{"model": "segmentation model", "dataset": "drawn branching plants", "train_examples": 72500, "image_size": 48, "crop_scale_min": 1, "horizontal_flip": false, "cutout": 0.25, "num_classes": 4, "arch": "unet", "norm": "batchnorm", "hidden_act": "leaky_relu", "pixel_unshuffle": 2, "widths": [64, 128, 192], "blocks_per_level": 2, "block": "basic", "attention": true, "upsampling": "transposed_conv", "init": "xavier_uniform", "residual_init": "zero_last", "optimizer": "muon", "muon_scale": "original", "learning_rate": 0.039, "momentum": 0.85, "nesterov": false, "orthogonalizer": "newton_schulz_5", "adamw_lr_other_params": 0.0021, "max_steps": 19200, "batch_size": 64, "epochs": 16.9, "lr_schedule": "cosine", "final_lr_fraction": 0.01, "warmup_steps": 960, "weight_decay": 0.003, "adamw_weight_decay_other_params": 0}
Rows from block 10, named by matrix and row number. Rows with one number belong to one attention dimension. Each number is 128 + 24 x the weight over its row's rms, rounded and kept within 0 to 255. All counts start at 0. After the name is the row's rms in percent of the matrix's.
# q: attention query, key and value (stacked) (model.decb.0.2.attn.qkv.weight, 384x128, the q third), inputs 0-63
# k: attention query, key and value (stacked) (model.decb.0.2.attn.qkv.weight, 384x128, the k third), inputs 0-63
q.56 102 [178  96 137 124 179 143  94  85 139 168 114  67 119 168 116 172 182 139 129 149 133 114 152 112 109 102 127  86 150 115 122  97 140 105 149 143 159 127 156 120 127 161 113 100 104 132  90 143 118 139  96 158 163 105 137 139 154 136 142 161 131 136 127 137]
k.56 095 [143 134 137 140 134 130 127 133 139 169 157 107 124 135 162 114 179 114 137 102 143 146 147 109 142 124 129 104 152 117 127 160 104 100 165 154 119 138 104 116 111 125 128  45 127 144 130 123 112 122 116 146 164  98 119 167 180 128 117 109 109 116 139 122]
q.57 103 [ 94 123 128 170 108 176 130 105  99  97 134 138 139 105 115 126 145 163 143  99 106 105 113 103 109 170 142 111 123 140 129 169  88 153 135 119  87 157  92 155 152 139 149  59 132 131 119 137 133 159 165 142 105 146 178 141 155 100 136 143 120 138 124  92]
k.57 097 [106 144 198 128 194 104 141 111 103 140 149 133 128 127 117 157 143 133 116 107 150 113 161 157 161 111  97 143 175 147  90 118 123 120 130 136 152 135 106 135 108 113 129 112 111  89  83 123  84 137 143 177 113 175 108 119 146 114 185  78 113 163 134  94]
q.58 111 [152 144  99 103 135 111 133 160 151 171 117  94 142 141 138  96 146 155 102 129 134 161  91 155 116 132 152  77 106 117 154 105 151 139 128  93 100 140 125 148 166 122 160 169 167  97  88  92 118  96  91 133 139 153 152 106 149 125 131 128  92 117  88 150]
k.58 099 [128 141 103  81 131 104 126 161 175 171 125  98 156 111  90 122 135  99  80 119 130 123 108  85 129 136 139  84 109  94 163 137 129 158 154 142 165 161 165  79 131 128 144 129 202 154 163 120 154 156 102 128 116 121 108 121 149 131 109 138 131  64 137 129]
q.59 118 [112 123 129 122  98 134  87 121 166 142 105 129 156 157 137 108 144 121  93 114 141 113  89 111 127 132 144 108 119 114 144 114 120 147  82 136 157  87 109 130 117 155 108 162 125 114 134  86 155 144 130 181 121 124 115 171 103 122 149 146 104 113 108 163]
k.59 101 [109 129 147 119 180 122 124 139 155 126 134 130 118 184 147 142 129 123  93 142 104 138  99 111 120 139 123 135 140 136 122 147  78 113 117  95 164 152  89 183 108 123 139 125  98 129  85 137 162 177  99 151 119 116 101  94 123 130 117 144  97 115  90 118]
q.60 103 [110 124 116 147 119 193 120 179 141 146 134 137 152 127  97 112 123  95 103 120 142 189 141 170 103 131 104 137 147 104 117  94 147 168 106 109 111 154 103 113 148 130  93 155 154 151 152 134 121 146 160 151 153  98 143 130 116 165 135  87 161 127 122 118]
k.60 086 [104 121 124 124 138 128  96 161 139 129 129 152 111  85 109 151 106 131 147 129 105  99 136 152 174 135 134 124 153 160 120 133 150 166 110 117 149 137 132  90 115 155  74 109 122 154  84  91 172  93 109 150 134 175 123 137 134 156 152 124 151 122 139 150]
q.61 123 [107 113 111 156 149 135 115 136 153 114  95 170 129 134 171 126 109 145 122 138 129 110 146 139 128 142  82 181 146 136 108 148 129 152 119 114 113 108 131 154 130 135 122 159 138 152 110 106 184 164  92 164 139 153 103 150 118 138 134 136 165 152 152  79]
k.61 099 [131  83 163 139 101 156 164  94 128 120 126 112  95 109 140 100 168 170  86 120  83 157 111 122 128 139 129 112 182 146 137 142 195  96 119 104 115 145 122 115 100 139 109  78 129 157 142 150 124 122 128 144 124 129 135 113 203 117 111 124 110 116 143 136]
q.62 099 [130 137 125 120 125  79 147 157 134 113 150  96 150 124  93  98 121  99 129 153 130  88 144 148 119 103 131  94 120 153 111 126 152 141 133 160 127  95 143 121 143 133 163 141 109 166 125 117 114 162 121  61 172 119 148 130 145 154 108 137  75  79 121 173]
k.62 095 [ 88 170 127 106 113 170 136 115 105 156 169 107 111 159 135  91 127 165 131 152 134 141  97 143 144 158 142 128 121 134  91 133  88  93 147 158 147 100  98 169 113 151  96 138 102 125 131 108 144 174 120  78 104  93 135 121 151 131 110 101  99 155 119 119]
q.63 099 [158 107 123  84 127 100  82 137  92 118 123 118  82 148 142 147 161 169 105 118 115 144  83 120 124 133 115 186 128  98  73 166 128 176 142  94  95 140 116 161 112 105 157 143 122  96 163 122 116  88 134 161 126  93 134 135 135 121 136 142 116 107 149 119]
k.63 089 [121  91 162 134 125 155  95 119 169 114 147 109 110 153 171 106 121 113 179 152 154 125 156 126 112 109 151 123 147 137 110 130 158 121 157 159 142 151 152 142 125 131 109 108  91 169 111 137 126 122 152  98 146 120 129 152 108 100 133  83 134  82  77 144]
q.64 092 [122 102  84 181 114 125 133 108 127 117 134 136 138 162 156 106 112 155 167 126 128 171 111 122 136 145 107 156 102  91  94 116 114 162 103 174 130  98  96 122 144  62  90 138 148 110 149 136 167  86 133 109 133 140 144 129 149 136 168  82 169 129 100  96]
k.64 087 [174 156 149 149 101 151 123 127  85 112 108 151 113 171 169 116  96  78  65 135 161 113 143 110 119  56 127 111 151 129 134 113 126 149 105 155  78 143 136 111 151 113 125 151 130 137 118 156 182 121  78 110 126 130 113 132 134 125 106 125 135 149 127  76]
q.65 099 [124  82 116  89 118 140 117 129 146 169 131 144 107 101 148 115 103 147  89 108 142 145 144 124 149 134 136 134 125 180 157 126 117 163 140 104 144 155 155 163 131 146 157 115 127 129  75 118 126 124 109 142 154  90 133 141 177 138 148 116 152 146 149 129]
k.65 113 [124  87 126  88  96 130 145 139 149 150 156 140 114 132 115 128 119 194  91 165 115 120 155 120 123 163 120 137 116 127  96 128 124 154 116 139 171 125 138 117 135 120 149 120 109 171 148  96 117  98 120 180 156 144 169 131 125  93 105 140 185 120 153 103]
q.66 095 [130  87 139 132 103  90 122 118 108 138 131 117 126 168 140 138 130 128 164 120 182 124  91 125 143 108 138 122 158 108 140 133 113 114  92 102  95 152 143 162  52  77 134 157 108 143 111 109 137 116 136 129 115 125 115 133 161 107 189 132 105 112 124 101]
k.66 102 [181 141 195 126 128 139 129 116 121 147 118 111  96 166 126 162 159 136 114 119 133 143 132 119  97 125  95  72  80 140 100 167 167 145 156 139 146 130  80 132 137 125 113 120 150 125 121 110 146 155 159 101 131  95 153 148 103 114 116  95 130 109 120 134]
q.67 091 [161 137 119 110 112 131 129  92 124 142 122 133 138 121  94 155 106 130 138 162  96 112 123 113 116 124 113 117 139 171 136 129 113 104 135 143 170 119 170 156 133 104 119  84 106  76 173  90  79 113  96 154 126 121 141 133 116 136 132 188  80 115 162 102]
k.67 098 [103 147 144 148 107 111 142 144 124 112 143 151  98 105 151 112 128 136 178 126 159 151  99 132 134 129  87  99 108 128 132  80 119 126 131  84 130 102 127 180  90 163 174 104  96 103 164 106 152 115 147  90 146 126 172 116 120 159 122 119 114  80 143 143]
q.68 109 [119 142 157 115 138 123 106 134 141 113 141  61 122 153 105 103 116 121 132 102 128 110 116 140  99 148  70 102 182 133 162 153 162 138 110  93 139 109 149 106  93 139 176 129 139 144 148 162  81 125 155 156 108 121 159 121 113  75 151 159 110 131 138 138]
k.68 101 [184 106 125 147 140 152 119 127  94 130 131  71 132 161 132 110 122 142 137 121 115 131 117 172 176 109 144 169 128 105 118 122 114 107 105 129 122 137 153 141 159 113 119 190 119 112 170 148 132 172 118 136 135 118 104 124 156 127 130 127 113 136 113 111]
q.69 087 [ 84 133 143 167 164 110 162 123 167 147 108 114 147 128 138 147 135 161  80 183 127 140 134 142 170 113 169 109 133 146  95 131 108 101  93  93 137 153 117  98 145 142 156 140 151 116 103 124 123 132 155 121 145 104 124 100 111 128 122 147 125 124 119 133]
k.69 095 [ 84 112 143 116 137 155 139 146 130 144 146  77 122  79 115 176 142 100 123 138 105 115 123 135 152 149 150 137 161 158 166 165 109  79 115 132 154 139 121 120 115 114  98 165 166 164 103 137  92 146 174 139 176 105 147 146 120 102 116 100  76 138 140 158]
q.70 090 [128  87 113 167 145 131 110 103 110 113 151 138 112 194 108 147 153 129 128 115 113  94 156 112 123 121 163 156 145  66 131 131 160 101 133 137 138 117 119  87 176 159 130 114 129 177 123 141  85 147 137 149 111 123 120 119  91 111 113 101 142 156 118 112]
k.70 102 [125 117 155 119 125 176  96 121 127 128 127 126 153 139 128 146 148 133 109 105 114  89 134 129 148 127 170 180 127 125 125  96  82 133  99  88 119 154 142  58 136 146 116 113 171 132 109 126 113 112 145 144 133 158 128 122 112 115  86  79 131 139 132 140]
q.71 102 [134 136 142  86 103 108 142 131 150 134 110 125  95  97 177 157  29 102 105 112 124 112 117 133  94 124 146 148 147 134 164 145 143 155 158  97 126 140 109 148 140 101 146 123 130 115  85 139 169  94 138  91 118 169 119 114 111 131 131 112 140 146 131 130]
k.71 105 [123 126  88 142 110 143 191 137  89 129  69 134 190 144  85  99 152 155 126 174 163 135 167 112 105 119  86 141 110 103 144 159 143 157 137 129 116 122 156 100 108 134 156 150 130 116 129 131 123 135 124  92  95 148 131  96 139 123 179 162 137 144 143 117]
q.72 101 [113 120  96 109 151 127 139  88 121 156  90 111 145 138 104 155 145 125 139  99 111 131 174 131 135 137 173 110  93 130 136 131  91 123 135 125 133 114 104 130 117 113 135 139 108 141 146 156 167 139 156 156  73 179 144 174 149 113 142 126 103 164 187 138]
k.72 098 [117 124 124 135 137 100 128 117 122 138  76 124 126 129 153 106 127 100 150 154  71 137 115 130 115 134 135 112 103 122 147 118 103 119 113 103 107 126 124 127 131 114 168 116 126 106 115 120 146 129 116 149  84 110 127 129 151 134 141 123 172 142 163 154]
q.73 086 [142 132 105  97  98 105 147 121 133 120 144 112 150 120 143 140 145 127 127  95 146  88 111 179 119 150 107 183 124 171 127 144 116 136 133 131  97 128  84  98 120 150 164 131  83 128 145  71 118 159 101 123 126 163 111 123 138 128 129  69 160 111 129 165]
k.73 086 [103 121 145  65 161 122 133 142 124 142 132 128 106  69 119 152 108 147 135 139 140 140 123 144 126 140 120 121 120 170 100 127 157 119 134 134 104 141 100 112 104  53 113 110 150 149 151 141  90 143  97 166 108 124  82 155 125 146 131 137 150 145  94 108]
q.74 089 [158 156 147 132 174 160 144 143 130 116 111 127 123 107 122 135 150 122 121 100 150 140 164 133 152  78 100 105 131 128 155 105 134  88 110 113 152  80 115 124 139 137  64 146 133 131  85 126 177  90 116 106 162  96 163 149 113 130 104 150 180 112 134 117]
k.74 107 [132 138 130 141 107 146 154 104 145  94  87 150 138 132 130 101  85 134 144 124 114 163 114  92  77 115 105 104 173 123 165 128 140 132 144 166 141  93 119 164 129 109  83 133 111  90 135 127 164 100 146 115 120 126 134 139 135  98 106 142 141 154 128 161]
q.75 098 [136 144 118 105 132 127 139 132 114 123 120 154 111 119 112 176 126 110 138 125 168  90 152  90 132 159 145  81 129 156 123 182 102 114 166 124  92 114 110 189  94 114 130 137 128 115 111 113 104 128 119 118 122 154 148 117 124 153 132 158 143 124 172 123]
k.75 098 [108 109 133 135  66 113 117 116 131 128 112 165  93  98 162 122 126  91 121 139 130 157 108  74 111 167 160 117 121 121 134 151 127 132 132 165 132 122 141 136 165 132 142 138 143 126 104 146 164 139 131 155 150 118  70 147 149 120 149 136 113 161  92  99]
q.76 094 [158 115 153 102 129 144 151 139 135 107 144 116 160 153  86 130  98 128 128  81  92 114 101 157 126 139 128 128 105 105 147  93 185  90 195 140 134 123 124 128  91 133 113 104 163 139 100 151 133 114 118  81  97 155 121 136  80 145 130 113 125 114  95 141]
k.76 092 [101 136  95 106 101 131 143  93 122 160 149 133 122 121 154 127 157 135 173 126 152 128 100 102 100 144 118 153 160  90 124 174 124 103 145 135 143 157 115 108 160  80 150 106 150  79 119 167 119 155 142 116 126 142  99 144  93 157 120 139  86 133  97 146]
q.77 092 [146 125 138  78 162 159 162 151 111 134 133 122 125  96 122 131 127  99 116 171 157 124 111 129 141 143 122 119 159 135 124 109 135 117 125 101 108 134 144 127 145 146 106 123 117  95 152 112 101 167 123 133 127 117 115 170 100 140  79 147 107  96 127 172]
k.77 104 [ 81 152 146 152 144 118 125  94 182 138 130 152 141 143 136 155  82 135 107 136 108 129  95 149  95 130 123 140 117 147 122 102 133 132 100 136 137 106 166 123 116 186  99 128 113  99 150 126  98 170 148  95  93 119 135 119 100 134 179 153 138 151 117 128]
q.78 085 [129 147 123 132 146 144 188 128 134 132 109 121 106 134 134 102 146 131 122 171 129 166 132 127 108 110 162 140  91  90 142 152 136 144 133 167 142  92 170  91 115 172 146 109 119 102 145 112 106 124 126 106 169 135  80 174 146 118 122 162 127 139 133 116]
k.78 105 [122 113 121  95 142 153 105 107 153 155 110 133 146 165 137 141 118 129 125 115 140 156 150 133 179 170 133 118 142  68 109 116  63 112 143 127  73 111 135 123 147 128 150 153 118 115 143  98  77 112 135 138 178 116 180 145 164 123 136 111 136  95 165 138]
q.79 090 [ 99 136 126 171 126 153 155 132 104 119 105 112 157 150 136  96 149 159 128  47  72 143 147 153 164 117 142 117 107 119 120  90 104 106 102 122 157 153 139  80 163 138 135 100 134 119 151 136 165 131 153  73 119 145 175 145 136 153  97 126 142 166 123 114]
k.79 100 [176 107 113 138 116 154 115 130 125  80 158  64 163 126 137 164 111 151 152  99 110  86 128 127 150 137 165 143 134 119 127 182 120 115 112 118 119 132 171 106 163  88 109 137 135 156  79 136 141 123 140 139 124 127 141 147 133 129 111 153  81 114 131 168]
q.80 101 [110 154 143 116 147 125 145 141 158  87 138 122 128 148 124 159 164 110 157 133 149 158 139 124 130 121 109 121 199  90 199 100 116 106 133 163 102 130 138 128  93 131 100 125 128 143 128 134 101 166 123 129 139  98 118 116 126  87 132 124 114 141 128 113]
k.80 115 [115 142  93 132 145 123 129 114 108 115 162 141  97 148 105 102 145 100 121 118 155 111 160 118  91 115 109 107 128 183 102 114 147 120 110  75 127 100 144 115 134 176 101 137 140 174 154 115 113 142 111 128 118 121 118 109  81 172 135 146 123 181 148 115]
q.81 085 [ 99 100 111 137 137  42 100 140  98 165 167 112 100 168 102 122 106 135 173 142 140 148 160 131 131 158 111 124 135 121 136 148 113 139 105 142 144 114 131 142 149 119 103 153 139 107 129 146 121  99 143 132 124  84 114 132 124 162 150 113 136 130 169 136]
k.81 088 [134 144  88 114 122 114 131 157  80 129  91 135 162 147  73 135 138 131 115 118 162 129 126 162 137 137 126 140 134 119 137 130 107 111 110 155  99 124 112 130 107 161 135 158 151 136 116 117 156  93  97  99 173 133 124 141 164 127 117 141 157  90 151 133]
q.82 104 [164 145 138 103 104 162 105 121 113 107 133 175 135  90 104 133 129 106 122 150  94  90 121 159 129 113 154 109  84 146 113 106 160 138 167 135  99 173 140 180 116 115 107 164 147 176  96 127 130 138 120  98 104  93  88  81 175 113 128 109 128  88 117 160]
k.82 108 [140 132 127 130 152 113  80 144 139 123 109 116 107  86 124 113 147 150  98 137 150 112 153 133 135 126 125 115 129 128 112 142 130 130 170 142 136 125 123 110 115 163 160 118 110 103  87 177 138 138 117 117  94 128  84  83 128 126  99 160 183  94 112 135]
q.83 096 [175 143 107 150 171 124 126 109 150  87 126 115 128 110 132 109 161 119 149 121 126 134 141  89 163 109 136 119  94 112  84 111  72 195 149 134 157 152 139 131 126 122 161 119  98 133 131 130 126 146  80 132 149 145 166 108 105 147 147 130 148 126  73  91]
k.83 104 [114 119 115 142 134 119 121 112 151 109 115 177  86 141 188 100 112 108 163 182 139 124 117 115 156 110 113 106 144 150 123 111 155 105 142 126 138 113 147 138 106 107 100 129 122 127 141  89 102  68 112 119 122 127 120 110 117 127 147 118 127 159 162 102]
q.84 084 [130 142 110  93 104 118 118 120 114 161 157 167  74 148  93 125 117 126 111 161 172 136 166  87 105 103 116 150 124 122  93 160 111 147 120 142 131 187  88 136 103 112  77 128  89 129 150 130 143 154 149 176 113 133 112 150  92 155 101 129 109 104 114 119]
k.84 101 [101 140 148 160 128  98 120 165 137 110 152 158 110 122  96 101 116  96  78  94 145 122 135 100 110  98 151 130 142 145 160 142  98 122 105  96  95 172 123 129 131 123 150 107 140 162 145 141 122 139 104 110  86 193  74 133 168 106 174 124 130 141 148 154]
q.85 098 [ 93 159 170  91  88 111 138 150 154 132 141 158 133 170 131 109 120 138  89 120 155 117 107 131  99 161 171 120 159 156 155 153 133 106 115 129 143 101 139 140 105 168 178 167 117 133 164 132 128 110  91 126 149 173 154 145 131 132 105 127 127 135 129 119]
k.85 101 [123 129 109 143 138 110  75 134  75 135 150 136 144 113 114 137 145 161 174 109 147  77 133 151 125 107 173 140 132 173 126 149 148 107 138 131 106  95 135 141 112  86 128 113 103 141 141 140 139 101 203 120  96  96 121 134  99 113 124  85 134 148 134 131]
q.86 095 [ 76 137 125 153 134 174 136 129 114 142 104 107 115 100 176 171 119 124 139 140  88 145 144 118 152 145 124 142 148 105 109 141 121 181 116 131  95  81 111 149 155 147 122 140  90 134  87  93 173 115 135 143 113 143 115 117 140  90 133 145 168 159  88 142]
k.86 117 [142 155 118 179 100 166 149 147 161 163 117 127 120 149 135 122 127 140 109  98 124 141 143 107 129 155 133 135 100 103 150 127 174 145 113 134  85 112 121  97 143 125 154 163 120 144  93 137 121 129 115 152 153  85 115 115 141 116 186 100  80 120 130 133]
q.87 087 [100 133 144 194  82 147 114 172 143 123 124 137  88 108 131  88 141 132 146 156 133 145 113 129 134 114 131 156 128  97 111 142 120 142 104 140 119 151 147 101 108 132 113 117 172 123 156 140 151 149 123 162 113 114 116  71 125 148  92 144 121 157 114 117]
k.87 097 [157 124 172 129 155 141 154 134 156 149 145 112 133 120  90 126 129 135 145 118 101  94 156 159 118 118 121 174 150 172 125  85 174 156 112 165 101 137 177 122  84 126 129 122 101 118  86  74 119 142 119 131  87 114 117 101 118 150 124 121 150  90 137  82]
q.88 102 [126 113 110 147 131 138 129 121 137 162 132 128 165 117 127 106  91 131 128 150 150 102  97 117  96 165 137 120 111 124  79 130 156  96 155 160 176  77 120  85 129 130 136 110 130 137 140 115 115 158 151 142 134 102  90 121 152 124 132 120  97 165 172 126]
k.88 108 [139 129 118 112 142 112 124  94 143 122 141 102 129 101 119  87 147 139 149 147 129 123 114 141 166 145 165 133 118  88  83 100  89 116 133 167 109  92  76 163 123 137 134 127 131 137 148 119 153 139 102  96 121 135 202 136 162 128 122  97 158  85 122 178]
q.89 094 [133 172 119 142 178 139 106 125 136 117 100 108 114  88 119 124 186 137 122 130  86 142 133 121 126 104 144 148 131 145 113 101 129  89  85  95 116 158 147 113 128 128 119 159 138 132 110 118 109 112 137 137 179 121 132 122 126 152 162 110  95 107 130 155]
k.89 102 [132 130  69 152 131 109 129 135 127  89 139 117 163 126 148 133 105  97 133 137 132 164 111 150 136  94 128  89 126 149 136 120 137 142 151  49 148 147 125 146 124 162 108 162 122 112 139 133  53 124 135 143 139 143 131 126  95 114 120 109  77 154 133 144]
q.90 085 [104 105 149 107  83  99 155 176 132 167 159 129 151  96 142 124 145 136 102 120 107 157  99 183 140 154 108 119 138 137 112 134 139 136 104 124 127 105 114 180 124 128 117 139 170 148 106 105 131 138  92 141 118 133 113 145 167 117 117 143 122  69  94 194]
k.90 104 [140 142 137 107 116 106 112 104 131 146 149 110 129  95  84 125 114  98  87 127 155 158  93 153 123 142 134 160 145 100 144 156 184 168  91 143 126 159 154 144 189 108 110 111 118  97 143 157 111 159 115 121 135 167 132  98 113 127 151 129 142 150  76 139]
q.91 093 [ 96 124 115 155 148 124 116 135 141  79 122 158 103 137 141 125 110 140 102 142 125 127 145 128 131  98 124 139 110 126 103 106 178 156 131  75 114 128  72 121 164 165 115  80 132 123 160 130 111 124 129 153 150 146 170 116 110 136 101 108 185 121 144  95]
k.91 097 [ 89  79 138 142 140 142 102 146 143 146 138 146 138 117 141 127 132 120 187 133 104 126 113 133 133 154 104 170 140 115 123 152 121 150 157 145 119 140 109 129  83 150  87  94 113 103 153 105 161 108 128 103 136 139 147 108 144 143  82 157 110 118 112 116]
q.92 100 [166 104  98 162 130  87 134 115  84 145 121 121  97  96 135 102 134 144 104  96 101 165 108 116 155 148 117 111 119 157 140 142 129 149 126 167 108 171 139 118 190 126 139 119 123  84 134 139 146 131 178 137 178 140 127 125 138 129  98 108 113  98 121 159]
k.92 105 [125 131 127 147 153 132 160 108 146 107 150 124 128 109 133 134 134 133 114 135  65  97  97 155 133 101 133 139 148 134 120 155 116  72 147 139 156 183 167 155 165 101  86 118 142 164 108 119 134 110  85 182 151 130 119 164 120 135 155 146 120 141 128  92]
q.93 091 [135 118 123 164  90 163  91 154 151  84 140 148 165 151 140 127 139 130 163  91 113 134 134 120  76  92  70 117  89 121 124 107 102 132 140 130 116  83 146 108 152 114 125 142 150 150 124 157  96 116 116  77 128 120 158 139 155 129 122  85 142 114 102 114]
k.93 110 [158 114 123  79 149  80 133 102  69 119 131 142 158 158 165 133 157 137 103 128 124 138 144 108 125 105 122 109 104 125  99  85 136 167 136 103 185  92 131 107 120 124 176  88 135 135 113 123 122 111 147 148 141  87 136 153 139 135 119 145 113 141  97 110]
q.94 106 [131 114 128 123 139 117  98  82 102 148 125 117 137 128 146 120 179  99 118 142 184  92  93 141 125 138 137 145 122 148 128 109 144 105 125 136 126 169 126 136 131 130 115 130 108 143 133 155 150 126 119 140 106 116  84 115  80 155 161 133  94 113 107 122]
k.94 126 [117 158 141 114 124 122 117 182 145 120 111  99  96 143 120 148 107 108 137 106 133 167 112 133 142 142 123 102 109 146 169  99 126 130 147 119 150 160  67 121 103 120 121 129 142 127 137 156 144 127 158 123 133 161 121 130 138 134  59 149 149  95 143 134]
q.95 102 [164 138 160 116 113 127  73 139 121 123 130 156 164 110 119 122 103 133 154 179 103 116 118  98 103 104  90 144 119 125 132 125 131 142 138 118 121 132 144  94 116  98 142 118 139 128 143 131 127 138 142 125 100  91 126 133 140  99 101 176  89 167 154 110]
k.95 107 [135 127 148 109 157 124 158 145 140 131 141 140 135 126 120 166 161 134 133 112 116 116 197 104 135 117  96 106 116  92 136 136 109 122 145 140 205 110  66 182 118 177 150  88  86 133 127 113 159 136 116 119 128 127 147 137 116 152 155 125  97  97  97 119]
q.96 100 [117 162 137 136 171 142 161 154 145 134 129  92 117 123 134  73 129 156 125 117 127 130 150  97 130 148 125 138 107 142 118 112 155 112 155  87 155 134 184 151 102 140 128 144  94 121  86 181 119 161 159 162 160  91 102 139 102 129 112  88  95 105 145 152]
k.96 108 [126 154 145 146 118 148 121 146  73 157 130  88 119 158 126 137  93 117 146 144  87 146 131 103 102 114 139 129 101 138 157 111  96 129 127 155 116 119 127 133 142 167 114 151 129 122 111 186 131 123 136 148 159 148 122 110 123  95 196 132 102 111 127 148]
q.97 089 [143 155 137 106 114 113 108 179 110 110 180 119 122 127 122 165 107 108  85 144 101 135 133 117 147 121 145 103 157 163  78  82  93 167 125 129 134 109 166 131 129 118 174  91 133 129 136  83 137  99 122 131 133 140 139 121 166 157 159 129 110 147 138 111]
k.97 096 [136 129 150 147 119  97 150 106 122 120  85 148 114 135  93 128 140 114 166 110 130 161 135  82 136 145 103 149 116  85 134  98 120 105 113  94 155 132 149 103 135 177 124  97 135 159 149 113 125 134  77 139 102  99 133 169 150 156 111 105 156 133  67 139]
q.98 112 [142  85 109 109 149 156 166 145 153 164 145 147 116 131 137 107 149 102 137  65 109 172 146 119 150  99 104 150 121 141 144 127 143 114 109 117 106 123 127 124 143 137 142 141 121 141 135 112 170  80 139 114 100 117 151 123 145  95 183  97 169 118  69 107]
k.98 119 [116 130 141 133 104 106 112 103 148 142 148 162 158 133 137  99 122 163 128 118 141 121 106 156 136  99 118 108 126 157  97 154 190 149  92 122 128  96 141 106  88 148 157  89  82 139 142 117 110 142 123 130 167 126 130  96  87 109 101 124 132  75 123  94]
q.99 096 [113 171 111  91 104 144 155 116 122  93 138 123 146 131  89  99  67 164 104 163 130 109 138 193 123 100 122 132 135 128 153 122 150 135 148 112 134 115 133 134 114 107 149 119  95 120 145 113 130 113 102 125 103  90 107 124 133 155 143 128 147  95 108 132]
k.99 099 [168  98 163 178 157  97 113 129 152 164 175 125 124 142 141 109 158  96 125 127 165 131 136 113 121 128 148  93 122 128  88  76  94  89 158 128 141 110  99 143 144 132 141 126 129 166 167 174  96 148 135 150 108 118 101 154 101 109 153  86 112 144 137 123]
q.100 122 [140 111 128 106 141 125 130 126 103 117 153 113 104 113 127 150 106 131 138 114 123  89 109 140 122 150 149 145 111 123 169 130 115 110 103 106 171 177 128 146 141 147 105 104 170 167 157 148 126 133 149 115 162 170 134 105 127 157 128 115 168  79 109 132]
k.100 118 [154 181 128 160 101 113 119 121 139 123 154 163 147 100 137  51 133 119 136 122  94 100 129 125 124 138 150  85 147 150 151 102 142 124  98 120 140 116 102 103 147 134 102 170 126 145 147 121 161 115 110 126 106 148 120 125 130 138  89 143 185 159 123  88]
q.101 097 [121 113 131 152 126 124 120 163  94 144 144 143 165 130 114 145 162 124 133 122 155 153  91 123 149 111 150 125 122  83 124 130 119 131 159 165 116 128 101 130 148 145 112 128 132 104 129 149 148  80 118 137 129 125 159 101 113 124  99 109 113 127 161 152]
k.101 103 [106 167  97 109 184 144  82 120 126 137 124 132 117 109 104 131 143 142 156 134 153 164 140 138 102  91 115  95 146  94 124 117 129 122 136 131 119 166 108 136 160 114 117 192 128  81 136 132 139 157 108  86 108 127 149 162 114 128 104 145 164 112 120 146]
q.102 089 [170 115 118 135 118 118  96  98 136 157 143 154 107 127 106 114 138 142 143 105 149 130 134 118 123 141 154 141 103 105 164 130 132 116  99  92  87 156 104 147 127 150 149 126 118  87 128 146 127 156 115 163  84 137 124  77 139 105 119 131 116 128 112 105]
k.102 104 [144 190 137 126 161 139 111 153  97  88 104 123  91  75 102 100 112 125  92 143 149 112 115 154 177 118 120 105 146 146 114 155 118 135 145 130  71 123 160 192 109 113 130 141 122 134 112 132 152  90 128 135 119 159 125 141 139 158 141 166 132 106  95 146]
q.103 110 [ 99  97 120  96 121 162 131 141 145 142 138 105 105 143 159 124  99 184 146 159 170 121 122 142 130 159 123 141 169 118 110 182 113 125 123 102 141 197 131 139 127 110 136  93 127  99  89 136 148  98 144 124 126 130 135 135 101 101  88 160 145 127 141 130]
k.103 102 [139 146  83 140 144 153 118  92 120 117 153 123 142 130  90 120 159 129 133 109  78 121 100 123 142 179 140 170 118 170 130 137 124 122  96  87 113 149 137 128 139 144 103 105 160  94  96 142 144 159 136 152 126 168 129 109 145 119  97 135 125 131 126 151]
q.104 107 [154 133 144 126 120 140 121 105 131 156  93 134 142 132 170 153 123  93 110 125  95 144 138 143 166 150 172 115  78 156 128  87 164 178 121 131  86 130 165 103 158  94 148 149 141 155 167 112 134 122 146  83  99 161  95 155 121  96 147  99  94 100 139 114]
k.104 102 [124 125  89 151 141 121 130 121 149 152 132 128 146  87 152 147 158 130  84  92 117 112 106 201 151 158 156 151 155 110 128 102 149 114 140 126 130  89 121  82 119 147 144 130 120 181 161 124 139 126 132 139 166 115 129  91 127 135 156  90  88 149  91 119]
q.105 108 [133 154 151 124 122 126 102 136 171 105 136  93 189 134 114 122 111 104 104 112 131 127 151 132  71 154 128 140 152 160 126 111 127 130 102 111 142 123 107 134 138 112 166 154 175 141 138  89 125 123 133 141 104 146 118 135 146 142 159 149 112 133 156 106]
k.105 101 [148 134 107 108 150 101 163  68 149 134 131 122 120 121 123 125 106 129 121 156 154 129 129 116 126 145 119 154 134 155 131 108  92 140 163 126 131 123 125 148 128 105 138 154 177 117  95  86 119 120  57 154 115  76 125 104 134 128 153 105 124 116 124 122]
q.106 100 [122 126 167 149 113 117 125 128  93 137 156 130 120 122 128 191 157 137 126 108  91 102 141 109 115 105 164 130 116 102 145 154  87 134 128 127 132 112 165 136  69 162 120 164 108 135 115 169 107 175 148 123 134 119 161 146  86 106 134 180 127 173 119 147]
k.106 096 [160 129 119 150 168 139 103 118 114  81  52 131 164 137 105 168 125 137 139  98 132 133 173 144 125 122 153 117 122 126 146 153 153 207 119  91 114 150 149 129 132 112 123 149 114 135  92  76 109 137 152 140 145 138 107 137 130 158 141 164 106 146 170 146]